From a checkpoint of a small masked spectrogram model: encoder width 384, decoder layers 4.
Rows from block 0 of the decoder, named by matrix and row number. Rows with one number belong to one attention dimension. Each number is 128 + 24 x the weight over its row's rms, rounded and kept within 0 to 255. All counts start at 0. Numbers have three digits each. After the name is the row's rms in percent of the matrix's.
# q: attention query (decoder.0.attn.q.weight, 128x128), inputs 64-127
# k: attention key (decoder.0.attn.k.weight, 128x128), inputs 64-127
q.28 104:108078116114137157124150133109146106125107154123138091127144121080134130119091137161112165139188122122159155121131114136146132124134146124144108079140132162133129090110153090123129127112112153
q.29 094:142181191140140158186109144112143167158145120095130089119130121113144103119131115134111135149094138107133078110112144131144112119145098085139141104134118095175160096131125135140151106150104163
q.30 122:137128108149093147132167143103142077100137134106135127128099126101141176124163089152114151112132126095160139128146136117168137152128144095136147130142141153124121143195144098084120166135130077
q.31 102:137174127178119112153157110141112112124125140142124145143081089152153164110110160120148205112108131123079121114080153136100137145140162140167119141162118167070137133103128150084128129170115134
q.32 060:148230211107138162161143171163131148126164132154132131111123125107112126131149133123154122150136154033144111088092109117100099122097135105135100103117128130103109127135133109128115135135093140
q.33 068:122142101037003091131115154129136145150153158154130154118133128127116130128142087137115092123113125196205185119076107077110100096134132148166122117130145109141113139133124120099099127153098121
q.34 081:114062111155177169116081132124115111118130126120119123101121126112127138113136093126152113137115243138097069109147194142132143134155141138152132098143135120119133127137118114118112152156086126
q.35 039:064126085139214183145155104117126130092106117114124096153127134118163137155139174124130136153133131049080059112151130185149144135120122117095108158112111118128117122112115123139112106126132123
q.36 028:107017183121107095113123165157157158140165138146144132105146136134122147167147120135154126163127115039083132108096108089111101134112103104146110120121147127122164115133134098143110149139089147
q.37 090:000112114099075081110131141161160145162151119117161154132134121149147141150135143114139132135127095098146132138103056075092105141111113133113148146112134122132123124119154147114132109107142138
q.38 075:028210087128174129109087089069086093095103117113103100119114129110113108115118119132116130118137126164183127172216204193178153133143136141130132132139144127133139148137115116126127132133126130
q.39 091:184086151187139116133131123115119143114135150131131128132132110111122122131137136111134146118166000161045158161141142143119121148112133112138107133139138166118141119138129120149132131121129144
q.40 095:099083247186066094105100107103114124126113127134120142129120117135121108115131102123109101124116177039097233211171149125119127111139132142134136128126137121136115143129136138113129121150134134
q.41 051:121144174202205175159159131163135134131116116118146125134122140167130149141122159124131145137150129000040055107127111133127138128126109113090130128108129113123131108118131145134130118100146139
q.42 090:154255157062141138119127126115127131111122113118132104132114128122129126124114146115141145122147081094255144110127134139139146150117122116120134121133130152119134118132130130156142137108143126
q.43 096:254041144116143116097133114139137114111106104109123094125136122110140138127094162138130138117140251136134139112114100132132140137138128110117138130136095156129157127133120113176158152124167123
q.44 063:110108033121117171195148145138140147151130153148141167150133144158118133146151118138102106131126149172077051074092135115118113104122128136134123125110138084141089124136142146087107116128117110
q.45 082:255151100118106113145147118112119126125101110118134112146113133131130139129113136124102119116123102195146163142106095133141147110137114130116133143123137123140137134122133132140126107116150128
q.46 054:105092063071038087115092145127148131150153142138146153100139126122110128132133085147107112114105097255181161132107120073112109111144138135155124108132136123150135135138145122120122131153108130
q.47 072:062092035181227182144132102139129111127125116121133139119138131132119120151131134157118140126119096173057007108161130141146131130118127124114119131107107125137129129123137135123140123117149117
q.48 094:129116156115126167127185129105106122130145148136080175109150117104116143134169116115149109150085129134135137119102162169118173125145112135073107142166072105119123172121130139129120100150092118
q.49 124:122126151132127131125126114125102139095105122129110081123120119100116116090108093131114104127137129150127141120129119128126133120102140126148114088137104107116167095106138101110126107126093117
q.50 074:127115148096130083137095159100153109087129105127123115148120127112132156209133129128162138165080129141135112117118095138125137147144109123121092127124132099112157128138136136138149131135128126
q.51 097:123131117125138133101156093142150100152088166106140117122125123169143152104145112151114148162144130131123136129135097116123112136135108148148142141144099127120153074103147131110117098130146115
q.52 115:122145137122106150117139123092102155156104117148154133134147134125136076100117142124135098130169135147105122132180091133108082105153094129133146126152158122160128142113141069130094108124116131
q.53 085:135118086154134155091142119125119105140164123108135099107140125109089122138119136096154098118125123099161127145107076131145163124110126131115138106114147109086128132150158095115129149129149108
q.54 117:126131135109119123087112128125091143095125129127122151134116110130135162122106137122125119158147126131118112124130154094109143122146120128112144109152092138096169110142135126128127138105106128
q.55 072:131131138103122124181105095149106110123139113144125189069121137139096141144164131149101135093155130139116151147121158114098124105133166141123140149099153131126128143152099147121142151100143125
q.56 078:134121119113131136124123138085169080102138162102135127117135187128105141128095143100130106161140122111128139109133176128136148143156125143156124071140144130093135105127137124135111171188121100
q.57 126:137127099142153095137106139107167120143110096148167119141111133141138126135154122143087146087114125100140126127142122114149107098118150123135111180075144141152107191134108185162160127102140117
q.58 082:129136141104163112170135128156089148136127148135139118137123142135137123156176140106142118110100131138118138143140127121140140100119153133120137122125177118142105111144103138156135150139152166
q.59 083:126125132152109106098086161174100161108129129136100092122123098132170151123112126135154151094135128131138111099135164114130113154108170112117145113140150127117146109084122128144130153147130146
q.60 097:140149147131120116183098158154143134132170135137132128065141115141101074099106159094152162150143134122119088133101142119166128151098133171152144133129136139141064144153106143124135124111131155
q.61 103:126124122124126142114122136143161119160123138114175130180128151130149096137145153165110132142142129132136119160133091148169116108098116089153107102118163125156129123134141090115109106149166105
q.62 133:127121109147136098136147123138141134119123106147100135144110138141150160128110099151130141099105127120141133124119134131122135154163128132110131179089108163135119148145135155116127146117131148
q.63 090:128131113148103164120153111127168147168160143089123133161146113131132124133108144132129142116139132129127155113115151142082098157121112072152152129148105134167079089105107133143148115118135133
q.64 085:129127154152119134125139145124125141131144101152119150123114125165148130095145132111139142152149135148147116102139132116128098129158125160097157119141093141149158125098124167131136120138140132
q.65 091:122128128118124115127108115134106097128137123125109127128100102163082122106152153090130148098157129134120137102133096131143092135131136145119174158164149093136088156125124119141136170098096154
q.66 064:126127114141143108103116107188109131104137152157093143138163159124129155135165120140127136159130116110129112135138131131125165106098121133128084149125111100169136115075151170118138091148197088
q.67 099:131130132088136146086105140130116143136092139124120099181119132145171131132133107145128120184148126116118124144142105142101128129088116142130120111133123141136149096114181072135136129163121119
q.68 106:135135123123120133129117135103155105111144128127169152104132127085075083101112113094074107121083128122114121153126145105159140149121104112143124100112154132096130156148095148151125111105123153
q.69 081:131120134129169118112124173145143115131104146155143126156089133098132179172151120104143065114108131130153118103132159127127131122116123090162126136140113135085133171131128123129111122147104104
q.70 085:123127120141100148170096166133135149149160135111176117063141071133117142129112150121151128138120127131127111155168119135117133123143141104128128126153102123150114117156097107156124136116150173
q.71 071:123134128152101156148156137117142119104135097143121098174113107134124108100093158157147091093134126139113138145136109123101154124107128132144179132086154134132125167183096132129145090090161124
q.72 076:126119137121174144112126129103123139145132146115132145108180136170140114148116130123155118129158126133144142089127106117115116132118114131146104110159123141116138093104176131085146114151085091
q.73 089:130105124136119131141164124151111144164126126088132079133057141117173169112118104130100139138111115127151142078111116161137133134159145092140137132143137133085117096143106119109109150127158132
q.74 089:125129122127121138107131093141132101146136099099107134103179114103128094125163159137170130126128126123126119154109136120146130163099128124126108110130111100107134111172136127126142122133129117
q.75 073:128141123110124110142166097138172145135104133097137160151181141135115104113175141158117161120132138127127133167110122129092131110133120156118127079110175154167120128090132120119124132114120096
q.76 110:128110116117118130141126155115144131132126124158124121124123138113123127150137137131096123120113119113153110131126146108166131130129161134125135150087138110181122153126126148150123122103116133
q.77 072:129140133163112074154120109102127173093129138135111146121138117138138186155120121157109153080157136136120176102085138137136133121174140115108144168130103129136136138118149148124114144119138139
q.78 086:134142141117129105124122075119086107118099120150110141118118133115138127136094072133133134124126132131097146124121131138123133101148137162120103163118145155106109138099112122128132138115105142
q.79 076:129149126149145140123147120151148114101122132139136120130141152156107120131093137113142148137102138131112135153136153132123121137113112100127092118131126137103157089149140112078109150160126125
q.80 110:134147106123153100088127154117172183131138112158119150124081116121092123145161173154148128165149134112131104162118093114162122146162131125090102109167154107143138159140095112178101125117132109
q.81 109:134140114135124107138094156163139142106133140122100086105122125110112105119095133084136113131130133117133105119086158109150148127108097119128147155093114126087128177131119158168141139107167145
q.82 106:255126128129190167146135147142129133112135126113134114112133123125139135127128123098136110136129114127104047066112147134128125142124146123142119114141119135115126114138125117136109144133108126
q.83 110:130136133133114136111144109165127116104126134117115121126158140112159094118099123140117167164133134128123114122102127118139141142117107163125123109156102120138151106111169153100181109115118124
q.84 148:130116140130157137112124121142113078142181105113179133137130120113126181126104106161146162096119128132147140106108111143091141147144135116127153183084137183131128125089120127119147128097126115
q.85 168:054098116133068117142122107080098138105112167155092126151126124131128126110148112123097097127156102151113202166149210162131121102150146139163103124134125122115095139138098120132100123165106106
q.86 135:110129125111117055099139121168149120133111104094151143167135148169179148145113136116104141139108121115136119142092083080116124134146121143100154146103107131153162098126132145150135123094190105
q.87 132:033127137155143135113100143147128120126133139128129135100144147124140133133133117148136120140125000141122112128140150105130123145131147123146128102134122127128133120150120101117114146151103128
q.88 118:000146107121179149120115142148118115109121121117127116102143147121125145130110133131143136133142241111153073087127144136152127144136137112129135105134124137111158120153113102139130162124114133
q.89 141:123133128105083147138068123074127128141199147171167155102109090172113144159097132130139128129123123130104125122164110112093141088125124156117149154145122111141121134082138141127134127126130155
q.90 142:126126117136100118121176127147135129144115123112153105132119118141139114138119136100109104120114137129142148167116063069132121140112130114121172117123110095126094130121153118154135091101170136
q.91 132:133154187181151149154123146120096133110133150137113128114118117094102106095133101101124112113130255148082135129137172140128112122128161126148121104133135136106110146152112125127123134147108136
q.92 114:130127108152141147161170125095160140158102101146128150134153113142099140124111158133123176090133134129146149109171057115115140138110098143121122157121133100141124077119173172100135153127115178
q.93 146:255116145085151160147098130104116125115116126119120111117135136126139120127144103114140116132133081088176115098147191157144130143121147137143110105141136141116125128148108106127104140155085133
q.94 145:123123141100132128099180146140123149150064147112109145175099138116112096111182142117112086099100128135129108189118118142114107108111079104107099098124111117138140126141138125091128136129145122
q.95 144:105106115116091106151128087100133130145119096138122136131147149124151121144172129163118162145125117137118184120146097163127127108105126140128122155124165139155124147132120142081138089154129119
q.96 114:126123107128130106134138121181117156064117164152092128137101130137147186167121140117147114117104122119126150133123171131122142131159160141102096171148101136138120139121099146123141151105145121
q.97 099:128110116133117176136150142139100168106105146089140080091136108156125126077105113115095112110163119118150136155135134099150112158115152124121170083110155118103102129109138094128112142126118133
q.98 106:128135130128140114104112120074128122149142122174116139148146132166155128122145101136108158150146129130118131097117103144114144155112105133116132162129133156166123110118123145132114135138125128
q.99 084:132118148121154154118143120089136150209150088111202113116137092119091078088109110110123097121107128125150107153136110111145135090095107127122158097135129064131125138123104104157118170106160120
q.100 181:130136140122148123121152144149100145069131164134098138115104107126087148122106124089139113118102131130127122134117160104096120143158148135085116161118082122110116147142091165167159137091124123
q.101 060:130140094137123148118109166118147147110079137130128161140074115143139143120114183131126150111163134116119138184116090095134116100111108122127156140135122151093140114108153137089122137167162117
q.102 072:134140155107108121117104082127131147126107136110161143173145117125184191158115181113130153145134132131104099080128164096096147136169129122148121175146121159153166103112152125139135140120138096
q.103 105:127124113155091114175088117112137145102102135148104125131132145138148157134134168149123166110119125120137136112114138141137147123132123163145114152132115188145157143119142161135116126154119115
q.104 110:127133141117114158114136135112133102125111118117131113106139101145124105109110098133122110165163128137122124126150114127133113125099117144147120078118104113116150083134151096125127107135114150
q.105 087:123124135133129140152141151158113132089140138104089152071101097088106151125133139129119121129120128134133150138091146133115181147126142122056115147127089108116110136120125158124165144101139145
q.106 089:124130127134117100160132101141149100147137121171152137179141177097147105136171120143119160134127128131123141116123114150135149112165134096144123157102183160133111156155133148106154125151128119
q.107 100:125127146122102132120127138137111117174144107104135104116143120144147110124128125138119152147164130139128097136152118123132132135114122122161130056148152108128136105161127084123118125137125159
q.108 080:128126122115141099109109120122130097176152087151131168164111167094118120138127118145163135135103125128113135121128135160134099133134110109144114186108141090155114173110126159144104084128121141
q.109 067:131125111143144116129116103146150124128149126112116136132134185109113106202167111130100120103099126120145132140108118126157177128102148126123120112133169125138133106124110134139100124108203119
q.110 129:127131120131140090130110113111150073164140117148146137152153146115143110146174136161159140110122129125122133114137099164157091122137123132196110124132167134131149150141146100095105088176100121
q.111 114:131121136123144163108147152119132123168135123087136092107132134142115077094109111132119077149143128124147129129150112133129090113099114127137158074129138101107115104134158082123131117129094149
q.112 096:082088107137084100109170121070122119108114143120107141129115133126135109141158159131116150104135031125129178178127119139104145129107085129152095120137138129138110147132105132148131107131150149
q.113 086:142156186127091077130124130134089120144124146132107124153108134136092115089121102115107106135115127174101205223111189124128108116124127158084109122153117125108132136115110169131128099139116083
q.114 114:034126101094144128103125139158159133140134114120157111135160140144138154158122159140147148150135000085157086087093094095132119147116118117112127131134114138135154113130137116138135139112140134
q.115 114:084128175164035082114139112124114134145147147148139145137102123135135135119125121122092128120128062172073232187127084092091114103141122127141142138112127129141106125132118126126128103124132113
q.116 117:123074123108129127133090140165117132127156143144130134095138100110133161147104117144146105196123084139117127129180118135124125117150172133116130124129104091136137119103122126136092149166142149
q.117 107:000078107143106110116108099106106135121122153125115119150151123129129115120127115127125139139161032177089158190161185155150123123136138146144090100148119150128133117136103117144105131131136104
q.118 089:151134145174104134159090104085115115109099134134128132150126137146114125125138140117097105114110255117150181143142128145124133096139160152142118131103147131128066151138137132120137119156148135
q.119 110:120118102101114086108143126162155135150136106103154131145150119145132128144089141113129155124117252149148121133099050087113126123123100133091153141126126134144151112106154166141143126074196128
q.120 100:255095118077093110109125117107150125144106117104139102159123121150152140143115121135132125127129001123189159127132121130144135127138124136137123130130130130156125137131132111127122133139142133
q.121 104:121126136056170147121118136143145133117098094106109112141162164116130096122186104136132118127135171046173097135142171163155170140136100124094121098154125103131170135116138155110117130139098124
q.122 106:073152140141156165115119143139132119148130119109142102129102107120099127119130100113138122117124255109104058091119154138153108124129140132137114123141132126129125145138121105099131151132118129
q.123 118:255162143139195181158137142131111126123120111128120106123123140115118121099131125111121129128129129117106078073091152138132135131128130118117126120141123138112136129132120134136122126119116132
q.124 086:142188114126128137136161139121114142112120130117087158105070157106116126099184121118133104112130227209078116114102125133110146120147120096143140125129149099103121150162106105106115138152093133
q.125 090:129199150182152122162186157199139142141157135126146173104101128138122132121145151126133114126111166174073085121075041075098128153118126108113137126106151121113115141128141132143153105088123114
k.28 083:059097138116111142087134111136086129109129134123090122166160181098161138150166128137095108140172132109119123103157150140170180091153124135117117125129119148169134177113123107157132115132116127
k.29 100:188185187104144122143110143163126125145157145145138161090098119161117132093130145160093101121132103095121135161084120064111116140138159114113150136126129121141115138140112151124131152172068111
k.30 097:154150105169093088125117114145131110187121124154169169110154091077127117112087097118094153126126137151148155135111113115154125101140125119154097143134124193094111165123116127132122150112128155
k.31 088:166152175155130142131166144137122151116158144132109144096124181065146133109122094152095140152088109106102125100143156125136108119105144175109147133136181102134163117109136147079157085144170137
k.32 090:128170144125190106114111142151140101176118076077128154128123130117159124148124077150158096115097135116152093090106136138113147140122132132100127137110115112114174151098163153110136138148146096
k.33 098:112085122117074093118093141128135137154173135140109166111140131115092125153125155124147140132161108153187110135137076094097100140105122153126149151113137090110133126126192161111159139113099170
k.34 103:000119124158187182142123093095108119080110111115093139120137141115121131116130167147142151132148199120100099139164170183146147120116139127126118154134119141136133126136111144117145132135133131
k.35 074:122127145114168152159155093100082106142150127142109111130162110126180108171112130104144123087115096099131101092125163162119144113141086139076109136136121147146091115154106097146142128150122134
k.36 067:118108135141124158104140116151119151100091171119138112121123141176142133126142124158112161050128098119126151118093142081190123146148148140133135075173147139103167145144127124168127115181126158
k.37 132:075090141097091127130163139163139127101128130151108107154148144103150134133125157153129149144141000136131162085058078123120133114142134115123111107119097136128142127142096097164124125166130111
k.38 114:096135078117121149141063095092129104132123115138141120105108125154117125106127114111120113155106064095180110153203207163130137120164127129104139119114132089151108145104123131093095125101123118
k.39 130:255140176172124113109108123128115123148133116098129149117117124140129134120130100122105102143092087152083135160139108110122133110139133145126144123122122103130112137118143140093145132145135125
k.40 131:028075179135041068089068113134153122129162126142124127105131115122106108131144106128146129138122088107173192211180151118106109123105137134132139131103149118128111137128152135109137132112128138
k.41 082:138144111153181147120182133142098147140100140123142120166166132126161152132097138137105139153126111099104150124113099124154142134134120101179110146113120153104156096125140084147124108108168099
k.42 093:249185087064142141164130119114118133138098127107124098141122124159148142133119123136112107157139106102216092094127142148158111136144129154144119136131132130125132121126118116119107117134113093
k.43 171:087153105131119123170165149106101146125137160130132136163104123137120126123128122081112117106159255147070156127108115147128099121132129117142108119142156130118121132141118124142098114122113136
k.44 081:110111116149146166144147158160127125135109142146152093093141154099134158091153100128124142138136127126123086142125096117129142138116139101123139119094114147132106107115115132122152147113146126
k.45 143:242151142127118114114132151133143130118170137136155147104124122116107113130126124092157158111109254169118115127116108094105101145098121124129130136130145151131136117122138142122120145099127172
k.46 077:114104105091088084104136141109174150106123140143161149127099113123092120120143179134154132132112104156092152122130126098129156153094139121137115163166114146158119130149105147146138128087104153
k.47 106:110139119147196151126161110129141109107092099133102110161146125135146124138104151191101099123138093126076103084124164142156149100156118140139149104152093110139130129125109095155125123143157086
k.48 090:156106134138163102113149119174138116128156151104158117148139151154114133138136084094106102090111110099137094147141168097115118098165157156154102088092150109123135123116140125139143160135134116
k.49 104:104125143139109144122146155135080121119119156119142125104115118150108102087078103102127118110174132167133145149130145112128131112125164138127143081120121118107136098142162108146142152109102132
k.50 089:128158147150096150107168113157126144143127101070128143141130118175171122098125128145115129113156152156137108120145098122079115159097092142124174126104111124111129096143163132151189133095153141
k.51 137:118145158129114152116106130117110124127088122139097121108141080129193130118108136169107158182201134133117117114131107112125137155123108121131130129112107140121138108105135149085110138113143138
k.52 089:128135121124118130119121113142114120079144144153086122090155092135094108111089111159107090165165137164106162120151112118110120175105127148119119110142095173115135125169122144106174095142098156
k.53 088:146146097087179118141174144161105128118169159110152103114135115139085118147126123131112122129141133119127114167105123097099119095152177122106142084109142076126100127135133078113112130102148144
k.54 103:148154130117127122121138133116133112148116120112086140137120125139188164134179090114143139135093134126119114125122137150100149146110130167158098141131127128096147092108122144124124100125144113
k.55 085:139119139110094091162123086100164128118116150158140122139162145103110109152140157123154102100109116128117156107140116176151129120131116118092098126121124155163071156109089170109089130183124095
k.56 073:123093107153068168078101103121127117138134133154109119135135120109124132118125124163166113143089120147126130119123159159134087143144131140142129165147103133088129133145094101147140131153077129
k.57 082:110152116138157131151128112108101170077172165129097138115102155114080136121146114126113180099163149133148132089108139143137143137165125133101115159102132167133171139113142156121164173103102133
k.58 103:128118129162122198148145140161129114160106115112120115090109120094110093113158113132119103130123130117154126129154138109157108106111131087119175079146170080132081170165127078139100126099167123
k.59 074:129130143100166166174120134109128156118101082149102106143109136121129126134087181102117121130106124116120121137122116123146130116121113103151137152157128115159126136125134106118123087103092135
k.60 116:122116142087107129115083151089145128123105124141160134154117109122131131132084163107148163111124106120081107104096130118139153098150106124136174147202112127139117140131144129132096130145121163
k.61 096:125115081138154084153148151117111116148172103126142144153111158120137150143171119161119136131086131121169153166099122146154145135120141113139087158110151111156136128131100137138126111141140108
k.62 130:130125110133143069120104109125151131109129115142165158169116145127139172161154153121162143117078135123129140105144138153131139113128110116143077172130119153138153138119094161159113122155123098
k.63 094:138083131138138110120117112131174131194119096133138131105155185107101096137147150100120114122095102107151125156121108120156101130112121118091143133107169103155131132115153112134122124117157118
k.64 092:125124127127116121106113099090129133079113164169120108150125116171134149136090151129103140113137140154109111109112114130080135139143179133150131116141087151105179102121147139111137141132111139
k.65 088:125149117074123096128115144153140131128102138127099107089112068149112119113145155131124113145150143114111109160139139107110137133106099124101164119184144120146101139139118113160122131093095159
k.66 098:126116140136167114113172127098127142110129194116151128182165155109178159175141093127124106120132126108145152087133163167123146105168150110149090103106113123135129105092138125105078110130114096
k.67 104:123124152134107166087149132107088163116102108129134135126120140153154145128080125131137151131107114135118112112127112094129120127100105173132162157135100127103161104107143116118188095137114135
k.68 082:123124165121155174109093135133135163089111093108101087134113121147128079119130134107151103130114106145126120136158121107096090129160111114123198097145122078135150158141132103093107157109139118
k.69 089:140161103107134135142126150114122113138191127123109112097125143108119143144167095138121120110127132138113125102125129180171117106106145120133094128125188107140095149114105122163113103163133124
k.70 090:116103101154108129160120148142128116122142120129148086075136127087058097099134133121157123103113127131122121139109132112121133106098150124143144133140142122130113153180111135156152154127136129
k.71 086:120113138136094146116126121143127104155122131122169154106125146126074131105136151127099109148121103124099123162131123113086140156164138087148129114108116149112105166157123124167158149120153138
k.72 082:114149136125164165112160120140109114144135137100145127194132121182179130125124113138107093141186159134155106089131113115135110157118106104143150091138094120095119097136138102123116140097088127
k.73 094:121107118132120148088116124167126149102077137148131155119143107115139153159083178140173142147159117181134126123138086071128128139144082121109162130102057156113144096159129123089132106115152137
k.74 095:137111135149125135135161123097147093114160114159103128100141134171083098075112112135096124131114114106138117126141140129149103137092156140114105103129155151136140088114103101118108129176126164
k.75 083:131136102161157116133143121132144134156142081058164126152144172107138113163124112140142117084091132109164164128102087145145112115136132134130144134071175108148126132115159131122131124090140119
k.76 121:135119103119128069153106139133162086136148103137102134121113123083117138130154124117154181148109120114133099122105125168150154157135110134119088187143160160149159160119107183168131162141151134
k.77 072:145143120109112103135166107144112138134153147143151130118133126143141112136124109095123145113149149116122202149128134118099138085125144158080085143102114119151110131088151150116120111127193119
k.78 103:134144173125139096204101128149124123170123125119111145138112138117116130122171128113115128157111144117152119168143148134150156138125137103118054110108157095125101139118107147128146147152127095
k.79 095:125141105145102153111099113109121143142096122147113150157119110119170137113131130152124109111141124139081169134130174127147115099151108178134172163153112161112102135148136108112099100121071133
k.80 038:156196126100131157133157124136159124149131107067143125166159091117135143139111112164153095123125141124127090094115080127086125126128139129133135150099120125146163135115152067133135118159149142
k.81 045:141152130067157176109139152078165137137120119109149145171181139140147108163120146154135143104155172120149092072102096125152112133106070082106123089134106099133146137126149068131111133150104107
k.82 160:255022048158178152151144131141131132122123129122130120126134126122133133133123142129131132123137106229035060082107122137134128130125131124137121130133130139130139121140125124140133131127135128
k.83 047:142163137072157134131177103134155126136141136133151138142159154121143139168152163136120137131138173094174099107128137123139100108115096091089108111107125121095150133115113110141121135127134102
k.84 039:149174127070163145141156146134150138124103130110155137135172123123133115141159136086117138138142169110155096122128108160165069123103107147096099081125100061152119128098123079114109105121130109
k.85 111:029119154170093083099077088078092116122125136131122141120117111128120114115136103136111104126127083166125218229214189147128131117143146154152120133127157116138110138129128126100125117149117115
k.86 087:106139171084036061139151149201166163170150115124167133133125117142128134122113138123132125138126128081177182126058026054094110134102122138126136145116135124128129111110140147126156119122159129
k.87 173:024166134175163141138134131126124138125142145131131138130137129132126128137148134118139140134147000098082110133148153141128122147116132119131109131129138133117126121130130122127122125124113139
k.88 155:000141038088167162126106129140126116131131117125125134115131137128127132136127117143141118141112232145170039088140156132137134141134129134130138122119117116128130131130129128112126142131121110
k.89 057:105086130134060082119128121156127120122116095117115111097123131121131120099098150118120111107098090141121164109097091117108160144146128164138163152147133185182127137136141172148151119132127158
k.90 079:148136165079036050130155146145159149157143133147140153141135142135116128139130152113134138120121163096172207124078034072097114119118095122107135150123125126147113127120141171134145112113141139
k.91 158:138050209208149140122115113116111119116114127124107113120123123125117127111125117123125111130123255038070146154160170151140137115147143131133130125133129123127129136129114119127134135154120127
k.92 039:137176093070122138159181127129172173150151138107148119137154109099149135170123153119152134152119182118204094075111132141101136111110107098123124144106102114139139140131104099146150093138113117
k.93 155:255234149107155149138120119113105112107104115119106101123115123114120124110116124130123113124129085147199147126138165163141147139133133127127124118133122143120122137134120119150136129134129116
k.94 040:138121143090071077110144112195165127150149132123166121136089141149125147124103167102133120153153140136144145130125084086105086151150125148141138117136137145120100087134136148093148143097113108
k.95 055:115109156112032081096121143126118124116123154160133163162136137156115137145107125108119097093110135126132200166097086092117123114141104145117146133114087125116091147122137167133130109090140125
k.96 122:114170116146120118108111115111173104104090113170106155154125127141147172127109099138139154134108112133106138077136136165129154122144118117130111156148090170138141165092135148138128096173112111
k.97 088:154120113126156144138097158110134145160171101120186107126123115113093096135161178074113130075143150117128151150132173104127141117143107118121129109126133111130104129143109122166140157101118115
k.98 098:120107161093103093110138117158142124152137166121095124157139112127143132145112058146134114158162129121104124097116103149103128120148148101140121123133150114122165148107127104109078132158132114
k.99 057:131170094158147106156127088139092111129085131142103146107127122135123122120108136118097138091118136124126138154121130127126156170121122106138142104127147153161091125097174160128105135101135164
k.100 107:138106133114141196112158140137091144127097158082125118114141111132115126139098140150135094165117113119138091150141129095128105119122135155113155095113124075101131120135103124111150126098157146
k.101 060:119163147122143106138138134137100157086112119103139161152115150146100146127110152101122137132151155158119098156105094100117121136110150138098126182137117136126123146124157161124162127062140123
k.102 093:101155137120097127100119140127097105120140093140119124126091108151179160106119132171120159140152094147138128132099135115095158162131128153171147150145082176124133121148149148139144121136115134
k.103 087:146088163128097101111135156145149156105158184134100129133126107144126147113144085119153151115164164120098137098106129105090124148125138124163123100123123123101141116131135132085101161148098150
k.104 123:127135145119096147126125173140138144073126140143120120087120086123097169117081144140140098139136106126160150145137150091094123159131140166124153132131058116089142096130094127138174126119116135
k.105 105:125088148097117190153113107102103138108104149102109114118143147128157115130086166100155162129185129132132116152121114097153119131128128119099131085156108105126118095112170141071105118107154140
k.106 084:123105103149145111168146118108165103199138107120144101173134156099162096137168109136119138113086138129116135128114109160119148122111117098146135154118199118179119128136144121121111120126167132
k.107 087:125136121110136151125135110116125128144163111129160106099147146115086076150143178129126116131118119127153129139156128129159116122108123133079131083121139099125102111130111121134128164164154121
k.108 086:131128173141113157106132145090134082101101113143090139122087110128141152115145093132123160159147100126124104108121107155144094087123145134119129117128124072117159118132148076116134110162113125
k.109 068:132129114140178105173118130110126130169193089109170129141135149137136096147136115126144146103143157140113117141136141175129139132110114109134136117123195157135135110150162101094070119152113126
k.110 109:128124102133145083122134105184112147155122148117142131126163147119138107120158090126103072127067127117138129105141130150135124112141146120139092158084136147135100177151085136170135129116113104
k.111 107:136144091157146088161111097138156122134121109157149148134133168120095106135176178093112134108065138119141136140143122141175124098113100132129124165139183157158141155149100150171142126100132121
k.112 079:081126194183161152123146128097147153144123143118137167149151131134151115140160094115109120137120090050048100130136146130110111089125093098097131127102121088145136132106132093103107119142145101
k.113 095:142189249165114099117096100092100112106121125115116120137095112139106105095145109126108101118127106064159225219190188153121132120141150126141122123120149123134115144133118125128120131133120127
k.114 156:000143107059108112123147153163163149138153127130152135132136139141132136145130139121150146141126148058177093091094077098115114153111107114108137128127125128135136119131137135126130138108135137
k.115 113:064096230184037075110111114113117138118110133135113116125130123130114112113116118119107127115126100077083238198139123108121135118136134156132143136134128132138135137139139158129135118144152143
k.116 064:068023053137141120108124148108136128128130144111138137118162111110129090130113103100112135101136116234040096107159146158109132140149142131113115132120132148147127146146137126147143165139162128
k.117 124:000120061188192172126086097116083098111131129141105130104117134128112125119132115134130116135132145176102080148196218165159137139140158151151113133134145126107113129134121134113119122137087135
k.118 100:255091200160113110119110104103106120120106136129112122136098116122110112090137101126119103142123209113101198193157166148137137117148142138126117121143136131128103147132100132123130128154114121
k.119 152:253123128060044086127144143148148126147130116134136125132124142132136140131102147127122128119102198151187175106054046076111127110132104120124146139133122124145138122109143138135143120123153126
k.120 137:159247153114095106131141126131126133130132135126135134143131119131123126137137131119121134122142000131188184158128116121112126128113128128126119139123135130125122119114133130136129108118131140
k.121 066:152107185190158148168114134157107126140155138163122119132148150161140145117136153120149108136131228020127142129119162140131121117107143152137105128106148108113090094121129152120112094106099132
k.122 109:214025100145168161121132132138132126132125128106127124109141115110129143142117125138132126128130255144097078074119120132127131111132135122132133123134123134126150126133127111149139147145134137
k.123 148:214119054139186161148143128130124128121131131129127125126127134121135136139122145130131147133143000213072071096112132140142132148124124108132114131138128150122144124143124118149126133123121132
k.124 081:201208047047106143114106104119105106108104112116097110128128117125124121131118135142130122103122172232255115106127144158143123138129139140130147119131110127124129131130136127140128132126127113
k.125 082:098069090097115081132177159199178159161123121109148108148133106122106114114133134115135149131145145170104081089033053080108102159109125130119137129124116140137140145162109120155164155111164122